python train.py --arch="unet" --dataset="dead-leaves pictures: piles of overlapping shapes" --image_size=32 --translate=0.12 --norm="groupnorm" --blocks_per_level=3 --block="plain" --optimizer="soap" --beta2=0.95 --lr=0.0046 --beta1=0.9 --batch_size=256 --epochs=16.1 --weight_decay=0.09
Rows from block 7 of a small image inpainting model, named by matrix and row number. Each number is 128 + 32 x the weight over its row's rms, rounded and kept within 0 to 255. All counts start at 0. Numbers have three digits each.
After each channel's rows are labels from the 100 images, of 14848, where the channel reaches its highest value: "patch colour" is the nearest of a few named colours to the mean colour under the peak; "strongest on" is what is common among them. Only what is clearly more common there than usual is listed. The data: dead-leaves pictures: piles of overlapping shapes.
# conv: 3x3 conv (model.enc.2.1.conv.weight, 192x192x3x3, each kernel summed), inputs 0-95

conv.162:158139088134153126139126128131076099161112127090134127150124117085160116101136109145212157142107127128129165133172146148134081118155099142117127131167147142115134097122169107134120108092047054123154164096115130071213121095111133110184193168139124106248163120097089133129123099094130123129
patch colour: black
strongest on: dark

conv.82:120184158145124127124166115132094122218086146134132121207142116121241090155250142121073141136147133129119096102122090135100172101135127127091143097110132147135130123165045142140158098185126169135123177109145153119130143142168139150115038135113134227121140127138133141114108138133113131140
patch colour: pink
strongest on: pastel

conv.78:196187095146107108113121161111173083133153024121120132115126088111094061143131113113151187144102134114121122105139115143067128115133113084131120103154105129119125153126151093134062141118089124068156120048173104132085074120090100120149085113082117058090140097138137109085099121117084088120
patch colour: black
strongest on: dark

conv.71:098103074121109131127121066119163108095107091184113115104096121098165124109141129143108157160141133137137144102050090136083166050143136134089144109124118132146139109107104102120131150177106106133091097144149110103061126090152136189149163122098134152078110147130148090127174141136110148127
patch colour: grey
strongest on: ring

conv.5:078158108124108122128178140124137161150089082186133118163148100135153078133178105138157123120130113110104201113112119121089190116115117115159119119126157144129135116132191136171128155147054133083158149130109199112063139125133122131130062184099116161055131118136131171149124125126102123120
patch colour: pink
strongest on: pastel

conv.150:130138101119124118152092140105134124076089125112138113163151060099055091132194123115153075130160134131141169118132119152058215104151119124148146165157121123118134113107130145150095089106085176069122141147112190121102135138138138039234172121083100087100131119119165062123140136107058114141
patch colour: pink
strongest on: pastel

conv.166:160137128126115143132132173115132143092138167116072120137116180104151185113067112106199148107126121114109101123149132131106255147143120108108118118138129156141134087120158123143058080160163159100119105174113193135166129126115141141230184108131127107165133141108118051114148104132092137109
patch colour: pink
strongest on: pastel

conv.181:165155111135155156116115155131212114184119099172107132095157129152020149181103140132088094144122133136109149126103103121062089195133127122121131130196114119133127090104156151114092094096091137115123136072125089142026113110161134163107089092117151170125132129140147135131133115120110151126
patch colour: black
strongest on: dark

conv.24:127169090110107133066144122120144125144134154133118114171131113127189094193212139120098149103122126116123131136121129135162182103127147136074124105183126157131135158147173127139181133148172158133124152112092141127122135171136107139096129206123140185222158095141138146110112138115151123130
patch colour: pink
strongest on: pastel

conv.180:094152133121106142155177099136060144152096177152134157120146114113053085127161120133126094122137124143119163131118165127086137105098141175148150076221150115139111119120147150154090125107130104118119140073126061105125116141127126164117026192133114167145130166143114152104070084149139116127
patch colour: pink
strongest on: pastel

conv.109:161090097148150129102072087124115160077099074181097169071127105064163151129156123150090112114142133135091149174127117093037138141140148161114150187153182148138129101174125104086137088140129115114117135139110168056184127149144154111079169159107142158131094184166096144103155166149080128112
patch colour: pink
strongest on: pastel

conv.1:085127092137117132207113123141130121039111082131156120126130106116000099156106103134153203124125116141139124140090090159145094090103108132146126171046147113131114099162212149095151153153172096083169123148106144151108136134142136123066123028115107046143112138102146085112150134128100130099
patch colour: pink
strongest on: pastel

conv.115:134120141108118139134148171100213098170146186140119112157181124134166111108165112131111142117115094126121159122102119146130183135114134127117101107227131165127126100187192110134145113160154191061125117135078221143152112138074117145159165159108118132148175129140172151128124129122079133119
patch colour: pink
strongest on: pastel

conv.88:191132133116107109093134108120136132142114115158127111122146178118124112157150124115092119125125106137142147102098144136249197117110146122058101160131121135083124123182171132103127148113154154140131113112065128097054138103166119182054140078086132090094123088118169118090140168116097109130
patch colour: pink
strongest on: pastel

conv.189:152160185131129134115117126132165159118113160117129139112167094120186007143131126134082099164123128140130129145091089174067062136114140139158134141181139135131121143188182122155121098035153100169132117103117184122200135092119141084191195197087148110243192137125176148140127137157129145141
patch colour: black
strongest on: dark

conv.64:143132180125133122102144104124141147052101163172136135217156152117177084139219139161212072135138122116150163166156193151042099154113146147125154115169154147161132087158172108147112075148104150128132136172068230098179153120161144121119133207053128169086140153124132134119147140125149130099
patch colour: pink
strongest on: pastel

conv.8:155182164150131133094124119143137126160117189166143125132114133167034000104186119137188097145141134155133120137144107152159040072100159129082146183121135130132138152145115138144165121097131097159124125127066097129162125158121115089105161146113158140223117105127139179132105115103134116128
patch colour: pink; white
strongest on: pastel

conv.168:127133081135113129107095118113110112129126145076124147077104168119211146136121122120034095097126141112095169127114137141110174114125149114137100082188111111124113126092178073170146171142118120053144122129112126150140135074085111096118025063178122192080078076130096115117125096113097113132
patch colour: grey
strongest on: grey

conv.11:162106143130163109122103163114135143091151159061093143142144113075055122134051125122163073126145103109122122143095190162048156144143143111153113142155138136139114125106145143124116075108115137184139128120122154118105120097130142196111245084086129089171123121135134036115162143145090140117
patch colour: pink; white
strongest on: pastel

conv.177:074139084117109113052127069121127046167109134053103139182117126092191178099152099132157146123129104109123107149158159137113196103131095113128117059200123152116114103117106143114137109127042107128141143234155138114137128140215090137082114148079104151107107124138115188142096099073117139120
patch colour: pink
strongest on: pastel

conv.12:172132172130130164134139184152145141091176192142125138100101080101045113081103144131184157129153128154145104153081130125077114094143153095154119188141133132136181121151119157146130096118090114111116140125170122100055176148080130121062207106085137125163162071142118116123175175126053132139
patch colour: pink
strongest on: pastel

conv.156:138122117110124110141090107120126157135099046130109131139104144114113068110073109138176099089125113150100118138095109121098216105101109167163136077122152134131122064118164116132100159133165123072158167067085180102163117129079146165135112169095092110149040134130132000133152130126113103120
patch colour: pink
strongest on: pastel

conv.138:137125112138120131137117127132085120089144101191108131075085108118081098111066134115089152128125122091115099113099051126143042102125118112108129147125117093109124112111096125116144109188117106086112105078136079116068118162052113043054150081126134115161153100121120090098129125127120120131
patch colour: grey
strongest on: grey

conv.128:163150125129117135087178166132151154099125102255134121126175112164109091106131116114154130129132117136127185131179130136085121139102141125169135114221159141145133130161184145130094107119137126187141145158114164123104143134090129196063179147138125089198112127135145134119114118121128120123
patch colour: black
strongest on: dark

conv.90:163154113151114107057119094143121058093114118107131136118182141084177038058116128129112187127126124170108180122145157162151077170150113146181130130197131120147118159160183093136105075094128165189130161096125132149178113111131130145169092067138124125024177149112112161109106128139171134117
patch colour: black
strongest on: dark

conv.172:148113121116080119101121107108090127068085188014108117139166140119050038121148118138133030135127125121131135152079167168185240100094107122120129142110130142105103098149112120137079159121077188117150118163079154152118093123131107122110157163102134117147163147111153139131143123098095124116
patch colour: pink
strongest on: pastel

conv.101:103078076121134117102063140082144121139134131102081130144088188107094146122102095076145099122130112135091114136161198123021215091159108098097084120109109160126092050136141130145133087129123104148103100136126161070129094117092132088112240134118121123126157136144073098060154116092101108117
patch colour: pink
strongest on: pastel